From a checkpoint of a small sound classifier.
Model: 5.35M parameters, log mel input, arch convnext, norm rmsnorm, activation swiglu, layers 16, width 192.
Training: muon at rate 0.029, 23200 steps, batches of 128, held-out accuracy 100%.
Rows from block 11 of a small sound classifier, named by matrix and row number. Rows with one number belong to one neuron. Each number is 500 + 25 x the weight over its row's rms, rounded and kept within 0 to 999. All counts start at 0. Numbers have three digits each. After the name is the row's rms in percent of the matrix's.
After each neuron's rows are labels from the 100 clips, of 14976, where the neuron reaches its largest size: "loudest band" is the band of the loudest frequency at the time of the peak; "strongest on" is what is common among them. Only what is clearly more common there than usual is listed. The data: synthesised imitations of 52 everyday sounds, one a clip.
# gate: MLP gate (model.blocks.11.mlp.gate.weight, 576x192), inputs 96-191
# fc1: MLP up (model.blocks.11.mlp.fc1.weight, 576x192), inputs 96-191
# fc2: MLP down (model.blocks.11.mlp.fc2.weight, 192x576, transposed), outputs 96-191

gate.382 139:493483501516488478508494494525497494597517482510505516466474508514545492468491515496519515454514530506506477501489488510451504454488461511531456517528465493509476552510497454450510501522494497553494504490517478519507517516500528484448491517484442503571526508534508490483488508492482501467
fc1.382 140:476503511494498495495470468519521479550471483533515507505504476501472513508472511548515484515498499471544495424502474474476512482520509511497512474492488491490530482515498525493523459472452434535498511529483502509525510493469489504479472497505521510435502487524476481468507481500540486514
fc2.382 147:456493512470514534495473468535513548474446481564534551455491491482489485498485518493486499479519476509518485506480496496491486515511490541488508564499463511486503509564517493482445510470490510545504490474523509504562468522465513527518473532508483480509472485518518450474482551478514457539
loudest band: 4000 to 8000 Hz; 1000 to 2000 Hz
strongest on: machines and effects; hammering; spray hiss

gate.535 009:480502430488537502442469536498493531514518540492506504499541466511528449513456507472481531471507446493497454459508479492476475506515515526553505476491490490523514543492553445552494474495505504474527487503513527514520498493523536502481519465551495461488497535469471504485496525494514512464
fc1.535 009:502510448461578494434443530500508521487476531480534519518510473501524465512498502459466484517513496490480489463496530484488521477535469482539498451501520533524518527520540450514470484524517506482543506510494558460504482508542514505492524489504546478504522528519505512483489515518472530504
fc2.535 009:517513522523477517519471503449519486517498511464509491498495456518459542496501539490489466513531495469498475465540474503439512490509504496531514508525531524484499527495520525457540494503543454497467477543511496534516472512510458535497522501495486524541495513456490473489497516446536494483
loudest band: 250 to 500 Hz
strongest on: animals; mooing; fly buzzing

gate.541 110:518474529471459508494511524501496524466568493523511511500517524521500504520507470542488544493458485483539537494491496471502465504509484500514541492500534509507506495441509489530542458487471542478543507470479464487499480487482512433527516508492492511471493510515514537512531478505505488461
fc1.541 116:514497511490506468505518469489523493480523545533553479543528502467493502538517520488477503458505521514480539551450490515517483518516491547484482486473553511523455517504501473492478546527473490460469486470512521495515537479488530480526465499543452517509456504488520515482490461511484473519
fc2.541 117:489469498464551534460528521503490488543493569496487508478498458481534475481481524493551503496494515486522536532464510491503465513513470494512495519530493496450493490529482511500517539540516465527479534543501509476504468543486525487465486459487523509504539484493460525514531528502495453483
loudest band: 500 to 1000 Hz
strongest on: barking; animals

gate.20 028:502493491506496467477539516463509520498476545498472515542562471526487506504470527488485515528536543506492527542494570502522489462501453499469501487509486457565504494509482505527538498474491482480563502522518479511483525511509488469466489503512547471497523500480512510471493494526480494523
fc1.20 029:503478501488504499473463467534513479526518496507541508451484538479508459510522437509517499485477497516525496478511422487510474503475545517525466494538515524426494519506494492507459498480478527489445520468498516461505467491480525508539517492506443514480497535480502469520474489482499467472
fc2.20 031:509508497465546495482492528480514514559533510473510492551527550484504507528468475551483514508520524522498494469477530498468494497508434483544519460527513472470468477493503466500433500489465476523540540490474473542510479495488537502499498495507448496523528496505507513464476456475521488461
loudest band: 250 to 500 Hz; 500 to 1000 Hz
strongest on: mooing; car horn; sound: electric buzz

gate.435 048:490551499479500447466486507529519516470538502528517488495481530494417505516522518544543532470477509506487546487521503501532523509508499494571484502505469460465513498507519515466498469484437482516476499499501514472504535504496503505472512459442483526484477433485500485505495463515481479510
fc1.435 052:506542483515489468497501518547502519463498551521512487503495525487451502486472510529499475454509508502459547516475477500511512486505494505573509496497512478536471522503529465506510460501472501531519459468490481473520473490495473491523503469462494510448475446480508509468539480502481453539
fc2.435 054:468482507494489566543469490428495481508474552539461488542492495500543504455505482503479453532507482479478464487528486493491496514484479521544468480497477504430480499515467486498467527510553483514545538474487526507503539534520495471484495506472491500463511522503501497506513495480485510520
loudest band: 250 to 500 Hz
strongest on: signals; church bell

gate.125 141:559495505502523472491479512529492440512483516503504448525525495533541439481492489492477508492510455504490478486491497525457508524539466474490497514486439481494515508451506454496543508516472513503504547523482520501510493507507543466477494489507543489504493515531518466433539484510463477515
fc1.125 142:503492482477519511508498505554449453545468496473523557511492530478481519499533455498475482501516582466507506530519456513500494495475489482492553506481475510502484448497488516477465487533540524473501540478511447507487546492491512500509471531538514505506489487538480516476500462495506537503
fc2.125 146:454532473472485535481467508482518512462533496466495499459492484562520510488522505520477514480501455461499497492536520514479501473525499511521548505537467482519509505477461505490509525528500493552530479489484511503515492488482517454533479487509482456529530521512553494509523509537467536490
loudest band: 500 to 1000 Hz
strongest on: siren; signals

gate.59 080:471499512506491515448518503473503508471514498482480505486509518488475539470474512481472474516491514518509501448494509515521505544514540473533503507522518497518463557527503505508539485468528505533430544471509493495510503479490523497483535495508514485512489497508493461471476462523536508491
fc1.59 076:447510504524481509469516546476516509464496551498493522474490507477550491476497528429511485508533535533500494489504501503527480512500522524518504495482519489446467502492504499515501548449469510539486581509514500478490506507466504487517525487465500475504483520482520480528491482541504519492
fc2.59 075:467488508481534495478520522520499511504560530502516519446470497492453517478488450485489549483503461473486486496486528506479500477501507482474526496523503475474482504472465502494509488504501506527488473501488541474483558501504498483466490489498524452456510509530494429522505448478525500455
loudest band: 250 to 500 Hz
strongest on: melody; music

gate.238 154:500434551515496464482452500512471502471474474466567518486534520506499486505518482479506498487517470493493476513529547504517464537526567494490523453481515506472445492525472515460529529489469540475477481504534519503502441459491502553490487545475528496520486491506543497543518553482477493506
fc1.238 150:502501592496486506495516513482492486539521481486534495532515543521538493461507496485481497463518486498482472514527510506507461537459536474485530442507515529476465539482473477492499499489525487513533483488494533512521481511482446461530492528491501466504501522500535486511529513480509433490
fc2.238 160:494487550537452526511499495488524468541468521508529530511469480516483467532502498466514461542495452486531487515465497500511485522486487498512537539508503523510501508527504490498491483457529527494536479501461490457455549487481509493512490480506453518479532507471495486509495472544490543503
loudest band: 1000 to 2000 Hz
strongest on: reverberation; text has "room"; text has "reverberant"; signals

gate.92 101:513475517500479486485524482489489552530480490539492531490525466500490455559489512510492462499479508522479483512528483471542486512496496522474473505518482461465495465519490477474500472502555527533528509509507478482454524479528516495516458488521444485517501501475503516503448505535521486490
fc1.92 108:513481500510478525487520475469480527513516490521545491513504493500501495518518512531550468504472506537518456504513505476565537543477455512480502514494477511486470513524481447521474518539533547506486502518505475466479506485524522532511496465512481517557471515490498513508510509507476513472
fc2.92 111:522515500459534529522500549481502508484483512489498510513495535483515464537513484506500518501491489510518470504502496515489510528518534506493502480525510469525485489509483547546546461497471486521487514511543474448519525533506463508497514537489507516517469503548528528507527494522496530523
loudest band: 1000 to 2000 Hz
strongest on: machines and effects; hammering

gate.479 122:479490492507523486549479497492507468487500504484556522439484513513492509481463544520513516480524521510496495486501457512497538469478453482520491559474504515524528510473501526490492525511506559517526528482511496497516524469475499484531512508467520485493523499488532494543486484512464481445
fc1.479 128:495473492481463537527498480486454532519540471522493506554538472516509493468508486489514510450559470498495496519457478515489486471518531533465483534516523498469498477500517432472493509483479470527495463513504488490474466524527475508473480493548456531536513481526465481450492493490494573496
fc2.479 129:535509483515532518508549544493521486494534519532489544498501482515462503469508487419525525512464495526488502511479531498520492524475536501479476499484499508506490490489472525470521507542560521520499509501482487480536501514534494496483512456506553523480538460548502514518460491483479467502
loudest band: 4000 to 8000 Hz
strongest on: zipper; spray hiss

gate.266 037:558464497535555469498528507507495497503517533548518500510487513497475504470488510467489516496465528510505514506499502455533543477498477503501494496485522475513515499484496480470501487477522479527494497482467497525523561481498495482547534487466484498540589511512535543508553496501489485518
fc1.266 041:540498514541503481548562526520497508514499500527553484510516525514512477519531523521522512479454501552488506491493513477529494502496493469512536505469472507503518523496533480510518496514498464538486509486477496543515519473463533511507499487506467476511547517508474521504497489546514464501
fc2.266 033:484500515468503508494472477486486491494507457525482536509519475493541465496512493497508470504499494492462498526515514554460496435524466487523517502501509529519477489491492529480529543502542540520502485509484502473487523498480485478478540481511487527470438535513515508501543532474512508492
loudest band: 4000 to 8000 Hz
strongest on: household; glass breaking

gate.79 078:464494496487515506470471441496494504491472513460531503485513474510523507516529512551507515494555496554549527499468460558511539498479480465524505536469508501481481474477456481533461479502540481517507460487479490510465509527494499547451538533480458501506542501523493521461496496486488509500
fc1.79 078:474517490532489448502514482492499527526524472550522480548463463490471488521437535503524547518519541535515494483502464485477495474548509509474508506504505502496483503479501486479489526471497479478497480516496483495522461477482510513539541475515538464525512486532493515526468501458493479497
fc2.79 081:504486509500474452490507539483483492526475527488495539499497498506513481487462503542456511544493456512500548509506496498541455498473491517456461498458469485441527465506500457500531505518496501516525510495493490515504539512510494511524506514548522474510473549531492511474480461450498537487
loudest band: 500 to 1000 Hz
strongest on: people; speech

gate.490 009:495514483485478513543508484499501531487462510512508523490496519521484514510493494516499518491458501517484463505502511518479467485485532477539480462530487498477492527485512498499512532496513523502516502451559455467517486491476522515571485492507507507494523518511486474444484478508549520521
fc1.490 009:517487497509455478467486500516509548486520481534480488490538469487537482500525488522481455505508448507480509502507498501516528461493498515432522523522540534508506514470486472501496492556476548529476483515487486498471506490520533514475471484491503506538479482483508518521503522536478519500
fc2.490 008:510476484496503487521476482504486487470518514497522477532500514511489520514500461511495522498524470548501511508490484544536515538527477514428482478474503529520459493465468474564539505507535488539528477560455494489523488502499496503528515486480508478516484463500500485448543513518517499522
loudest band: 250 to 500 Hz
strongest on: people; chatter; speech

gate.418 114:481496484508463511512527492496499523528486492506501473452475510493534477479501448471486485481482462529545564510485528509511535517516499424542475534493476487516510490543485507534515508476455519508509488473547493493440504493490465518427515479537481487475489537519515457465515513474495514490
fc1.418 123:509502486499473475479483538510495464493478497477518475491491475488539504442473440548456492436488441489491481540520538504528514477480501495502469493473532506483468477497513492472484521451535516482492466529439507484505474511512491527460487545489494557553479522505489547510508500532491523471
fc2.418 126:533516478530498510506464468519519499474510532503482485532482473523473529480500491503517463541450553469493503512456471515486476460527535447490537482468466494542486540517511507487506513512499485470477480508467488472512529466521506503438458491482495484486536432465527516570496543506480495455
loudest band: 500 to 1000 Hz
strongest on: people; laughter

gate.277 078:474505499503495500474475497519516523520475525427518496499497447493529489425488508512508521539514480452506500495515493521549487505496515459498527517508492515497469498504497475523484501516511540482457524520493477523499504476489505472480546498507528510473487505522505498469515498486538496506
fc1.277 082:472512482534520487458506508505512530492525499550525472495500534511482485537507466480516455465476528490483472498513514544502530466501513500502473482525498508479538461502469479502550521481514554472522512480474460564556463511502557499515478471551505438499520508469550502496493525534494501547
fc2.277 084:496500471505469452530494509462486473537527472495503522495527511508552506517462461516494512529479521509494472475457496525521514531488470448539502523517491473495455469514516518547503499500449518508496493508506513495467477530488503474477517518533486480490495522501531531474503476502499550519
loudest band: 4000 to 8000 Hz
strongest on: rumble; white noise

gate.402 150:491480513479551466518527500494489519527491500439522516533539469513508501515500488494485519448493490513520467513447522506494521491510544545499474510491474461504518477477487504521529495511484492499482482478542499572475486490495466504467470532485492513494561521495505486506528467539463501511
fc1.402 138:498496525490494492529482470479501488452492506596499471487526497449494491490466515483523522497540520538474499509552500509468478495486485525506512516535499479530466518498482504513492526507518481485496511497458499471452480527486537503480480446529448479526462523550511514492503563475505496541
fc2.402 144:506498496490474534509485484529500511469533507523525508509470509507522517491466499514496506483503516466420471507503507520464524513519472517521473467507503477472503478525529517466466510481488554513526496503516473545512457538470543501509451523500474518495517512477512500513540478514485525532
loudest band: 250 to 500 Hz
strongest on: machines and effects; helicopter

gate.247 033:478503470484497529466527490500497458484596491519537478542477500479483509491477513489483501478532441506514536479475509514499544477500509457529539515506484499470521510521489433492461529500506548492447445509484515486486521513521507466502491521496529513505471518463500550490538512517514480506
fc1.247 036:496462501460502523440491525479487477479505492471541462503526493509555480512467494509465529458496495477513518524461517493478529472479488529514485490484529493527493520519497478563449487516481565439495532478497488482488501482487505464488492496517520551501456512524466509489475471509535496496
fc2.247 034:536499468515508489442496490554527506482498506533422484456512476511495469544506501514523463477481570516521469555510474523473468442502524487513501511479485508509464534474513533503507501525487486494499497493526492529508488468476498487481449522512475515516486493472486526499496565500478488500
loudest band: 500 to 1000 Hz
strongest on: barking; animals

gate.467 122:474504475525531483573479528503470443455452527508488500461542503498535513506504513500522525522459506497491511521514503522525529490505545519518508489515483527473485465530541508474519542489513489544559481478464485513482512533470496473523443525486504515495513489506517456475487479470533546544
fc1.467 135:516552483510492535474503528499520519490502491508460519474523501513522505529473515526508495531480454500439475478516543512486495535476531486510514493504550551477480478480499514535491554505522507513482555477487467499496438502491501477474515506526499482490472524479499511496500478506532473489
fc2.467 120:447507498534496495523480501519503471492501504533477520481526516455449496506540494540520552484479545509486495471540503523519523498514482493466502524512530447510546489497471518507460461527501491514476474477494531537538495500491520506461495450501528501518505524491499465540520493531518502508
loudest band: 4000 to 8000 Hz
strongest on: drum roll; music

gate.544 158:494513468560492504451456485550526505481496472524545546496518481465491492497501450531533463487482523477502488503508495501555520485531469475463513502475552485483491484485502479461496500495506550518470452461487472500523499527528545478443526489526487506483475511490510497522493500477459495486
fc1.544 148:436555505487509500520481499480547530499512536473527533492491469561523535523488531461502478516518468534534516539480518495502516486495499545488479531486508509479514478495551503513493507458512509506474522552515487516490462489483490514488520570509547499473555527490517509502512514475475498536
fc2.544 147:491496449533480534528498544515515521487510512490544506528504507490501485495528507494470485455493510481466511483484475479485519519505512498488506464475475494549499505489507503501521529459510484465502501515472502459501544501522464491470505440484512511475500481518504508496488481476552455462
loudest band: 500 to 1000 Hz
strongest on: signals; engine

gate.331 105:514486507508526502457526497539503515488501490474488515533500483474512479532518484475453548474473499562452531473482488545511492498504518519493512463496535539517480519491480478548476495530491511493553489513516478509476537536536503542487474478516479480508480493499464525485544492474492489507
fc1.331 106:511481514517487492490495503473496524517478485479477513481471479467492442487564527506513474470492459552545494503526520500486502501462489483503482492483492480470502465491469517490531554509513493531484470521461525467479525461524505468536496485488514527519480516493478547471490528542512523510
fc2.331 115:492511519499486495505527524501516518511504491516524481444516517493505469495583502485539498465507513518519522476516486472495447513466522492525498468491553488493519485495491524510500518521541518500519497487491491452539507487520467502504484521503496518557438474464528517508524460520502524499
loudest band: 2000 to 4000 Hz; 4000 to 8000 Hz
strongest on: rain; nature

gate.74 085:475481474465571486488494502504487510492541500505475500508484482503506489544518548453485537496511511497479562529466474500471491504504485465476509509510512500495504523498488500519484465505455495471551543479495508500484444510512468517484516509520497507469483511504466489527509463510492516482
fc1.74 088:495500498492549507522532509514499481485515456492481493480543513474485490528506567506487484481542490494493477463479496523499483485520447476449517504487464511436453496470530462520488489535513489484539514531487522509519461499535491490480461495476478523515487510524436520520495479514490488482
fc2.74 088:501534527514523459527514499515458538518526538476535523533498517518508533509474507509467480558521487519506467476537474494486518459455473509494502476442557484518536508492481509459499509532522491527516481464486490506493484485478504472508519468534497481434482510518466511482474539483477515437
loudest band: 500 to 1000 Hz; 1000 to 2000 Hz
strongest on: snoring; people

gate.91 105:502492449479500530513505560495487465522485463491480506505541513470465526511506478455479521502487466514493494481516521505533569485510527508528510531482471477550470530470505469513504491484517554506547506554502472506439510492510479511463505519507521514475491500526480510478525488483515483481
fc1.91 104:459543554491490519528507484501498482471497524462496482518543473527486554515484505492511500516546462501508486464521476480505477484474455474492520508495532527484510503467524516491482477513442475457520473522491502499549506495501489505523529532465473467515516493462502513535461530496445532518
fc2.91 109:452503566496492504483587493487459487521490467488483468463483508441475498514476465506496487440480527488478496513490507503516503520470477548506498508483476485539536473463515491475416499492467553492486486525476485492492502508525527504534531474519503489494479506501476538467535508506471523501
loudest band: 500 to 1000 Hz
strongest on: animals; meowing

gate.26 159:480535522509471474527544519517491481498567568467476501523491504466474500477503513509498503549512518487522452495490478529468496495502475483519484521509525528479486500454451480537520503479442510509451497502476463529489503513516527462517466496492489516506524492482524513477518500497501499442
fc1.26 164:512447494502562507525487575480519475480492485450498475476519501462504512510509520499528509480463520465425518526488523475482525489483489525514493498525520470475482551545484495509492498464491542481537534489549494472494519533489536501497537486494507495500515469497489498499508510491454499530
fc2.26 149:471511484477492485541512509552505541535519533504520477519509505493484478503484474534512512504461482494494500536512464470495481470555527472502491491552494496538430514490514476519537501494496491493471517469456465508500500542518529441474509497531488513490508496561491480485527483511484502475
loudest band: 500 to 1000 Hz
strongest on: signals; phone ringing

gate.518 125:481518511502513483487500484486482512482521591507486475538509464478501495478477480511491510495513513501495505490516546451500523478498487508485528536465468500503504524568451475488517517491510531515498506508505536537459491494522465480535523486519508546497506539514524488446504469520438495518
fc1.518 128:528481493521477512518494533479479442494515499478517533467512505529505526511505534492484543508451458493501493475495458495498490496488476504517528503521515539457508476448505475525514475486457513482485498495497494453506521498524509504515482487516546506505505471478499530505470490527524545459
fc2.518 122:496532530479499494450533465497476486508465514526505466506548521452538519482450464513461512553453539493478463474454489528478502527481507522492520532557506477496491536472492465504530460517493533507492478537452492447480535489477475511460531520541507505502478492505529533510468497489509482497
loudest band: 250 to 500 Hz
strongest on: animals; mooing; fly buzzing

gate.193 061:493528486480521507471499517484447475487514475477518502542482495479500501482485546526497513462469541566487520493536499483486558490529503498518540545475467521565520464458487481493533498500532490512444483526522497462533511507488494546503493534479513501516514510518503507473499510516497539497
fc1.193 067:511524511510500503478470513476525476494471506488540540545533523484513482469512481510464503513528504472514506536538510487502453527526535502528515523490516503490494490476500500534526474494490517483484455474523490505521451511502480501480461502535508477537476491462464464523462481478507514481
fc2.193 059:503552524487471558487519518506543486513481491541513526510461477520472494513495503530466515492477511477549512550513545456487532480490506488497545499477471492482517513491466481514523493528465464476486471484530528497535519448498512490561526498486479523508488506504515550479496502499505495467
loudest band: 250 to 500 Hz
strongest on: melody; music

gate.564 007:493461445491470515526483484507444476452491488507497511484492476498512472449504478488521503487508510512515515487514438486513465530530572509480477505493500476515549481468541530503527509501462501485481438498516470526536511495474501504512481514479544515498468483489528498519466502518495558510
fc1.564 008:470472500498455521476506481486432500475464465511514481505464502485495482427492465551513530482477500519437517493512501504478484533535539481509493479507506481519533479449512471534518503524489498530499440498462491507486490507506495470497496476498467504470468505502506498530522524511516524524
fc2.564 007:542491508513503520518518549508478527463499482523488488492488552496477477507478498479515521515517510487508468522513518516529499521475513509442527527547521522548466483494517501533507541502515493482507483528425507499507470474517521473534449451542511493483474519479480480534473499530481521507
loudest band: 500 to 1000 Hz
strongest on: nature; water drop

gate.192 069:486479506533465538520545475447514506494449505500489518512492491498515491471526488479509472498475494486495517520504521470510474493538465478521471499491476474501487495535483484500524480488513519490538448498518482555478520490533505526490485508505511487494486539523487494485493502518492529506
fc1.192 068:469464513540470497527529501466503536517488492481494525573512469493498551498477484476493461537476519514495547531507534507529525494513499514481541527507502496530483503506495464475494514499492485485522482525501447528526536491535453457527492489516501459489472478520474493530482543513513462481
fc2.192 071:515503476489484505516536487535492498493513474506528539477490509533504511481524527431494483416472475524520467519507524521506491498498483506481455531503464515528474463543474525456543509467503526534484463490507533435474496512522484479530507532509523485501539520517501551489500488528479475498
loudest band: 500 to 1000 Hz
strongest on: animals; howling

gate.522 009:506487514510510498473470496490518535509511501450495480543478485485482508470506502489538494524546499500516485495492490485502514490512457494419461537511466547524515516459523514460545499507497494508527447475516514495520504515531515504500491527539524509490503483547474523538460506513491543524
fc1.522 009:508508516505521464463515528502543499517535461475480497553524507471478491481529470509505506462504461511496453483484472497503549483532477496438493543509453501496496474506535511498542509493497545488540477498504516452498506492527529494476465507536484494522500510529495505505502525510489517548
fc2.522 010:533511451525494526482517511540510505496508524506496493488496528514484510515516498541499541466512484498512510500501498504537539482494477498467531479484522519497500534482487486518533493521563485491509505470497503502483502489530502460496507489483552472512539526480488507537500505462477464452
loudest band: 2000 to 4000 Hz
strongest on: rain; vacuum cleaner

gate.500 006:493507492527491491482497487498512462519551511509472563510468494507515481478508450493503487492505577515520473532457508513522519487480436490474493546486470504516529513542469514513504510491519483462472467486499505540449521497543514473522527518481448470528463467498473521554490536499532487539
fc1.500 006:486485479467525487513501477497521488515506532529458517491522505470546478547507515564502488530479507483460497473509486528506510501487479514484502461501492537510553504517511532494491512509475516476492502500474508503481502503485489504551528524496495520508528552483524516447520526407476518481
fc2.500 005:484487495557497490469474513455542485471471498517444523504513488505480446530489530512528496506517509477514494491506510459523497514557476474514537494486535496456472514545547484496480527522515465505522483488505457498466533434498466480515479473469463534538487506502563504548507515479517472510
loudest band: 500 to 1000 Hz; 1000 to 2000 Hz
strongest on: animals; howling; meowing

gate.315 123:545497502489530472489505514486437526512530502529543508505438500495494522470528512522498505478514488502502470468544517494495496534540437478525512517469509525462450475506498482517463518522487501479493512514511528517478526461483530557508510489506484535512505505486508481514519540509486483514
fc1.315 113:570533480494532489526544511480522558522502510511463519534463530471529485491509517494494514489487500495519491479524501545484483534482507525533509523476474490487479526506509477528510493511506491441471517537522496486524474504523516498491516550489496524515484545461509480514521512499464499453
fc2.315 117:532498508506499478492479482467509477531521482462512496466478500468460522518440533463483497484468481507477528487455461489477456482526502522536494432473519524536538546507523487473502508486462480501491488519503505506480504477523459467497477508492488501507503532516469556543549490458493523473
loudest band: 500 to 1000 Hz; 2000 to 4000 Hz
strongest on: signals; siren

gate.347 068:478533491521512467516510504508474550526493501496468456498513499477458499535463503499513517515509490489514537521476515485506548480547485494488484498497520473490532480519499488472484516517495533492450491496509478451505514498496475476496537480506466441538505504532524520505481487506533499436
fc1.347 072:540498496481500500496460477495492495501474508460449526496481528551504511469448498495522515449517488517474529485511518471503532474458481550476490464497465506501493462531549491509471512470519479524520571503508512532462523476502492513510511509447518500492487508472487500475502492547495539547
fc2.347 071:491506503461511489493508479494533502459545518531507508512489480544487511533479495468545438481489502458488483493431485520488505527496527484480494523495499486550519537534505510538495540511520498458517478467468524457506485466539519464466473471506527544480540537494513497503473493539492478467
loudest band: 4000 to 8000 Hz
strongest on: machines and effects; spray hiss

gate.425 117:532494494470485515520495506563478503508533492493510490472494497504461442485491521526511472532500494533502461535513521483510536462550484477528510511486475496498504511461511538495518500479522582468489484529528554436476512485487472487532511453513489494470504514500499458495473493464487477474
fc1.425 120:494427476529471492463495513468510496500504463523472492521479482522506456476466498453522478510501469512453498506499502527502509472489530483474517525520516493451487495516525531514528530518505499468523490474538480517557490515514576531484529511519520514530508527511499513528527483522539499512
fc2.425 118:559508502500481523503476499494462547472508498493514529515491469491461498461538512477479457532481480489508521492515512492425488535509479499500498567508531451467471497515512504511471506513560497496494451456468527494523478493515489500472506523496532519471559486513546481508493470488508544521
loudest band: 4000 to 8000 Hz
strongest on: machines and effects; spray hiss

gate.372 112:515540512482528472453487499507487525461573477507503547473518520478531504499505497483531518504525488517463500481517469518519491490523509525457478502464514469521457483477492529531503530506520525482492459477473485441491484497509478552531522517493495506528499525446490496487517503509499514522
fc1.372 105:459551439513489513459556509515523557537515486504497538538502555480496526492504500486521507481464512480477499473496535480525521470438483461509492552486504497519463486513456498496520505514460490481483514520474486491510477487497527476523493482526498497474490488488524471547494467476486500488
fc2.372 109:504498492557460444534486518524511475521549486540508498475566510511560511495486496491510489457500500477491497494533484516499520484495502487535453529535486498530501542502505497510510530495481543539508563479490504444529492500485532500517479466503490505504447450537492528491475549493533539510
loudest band: 4000 to 8000 Hz
strongest on: household; zipper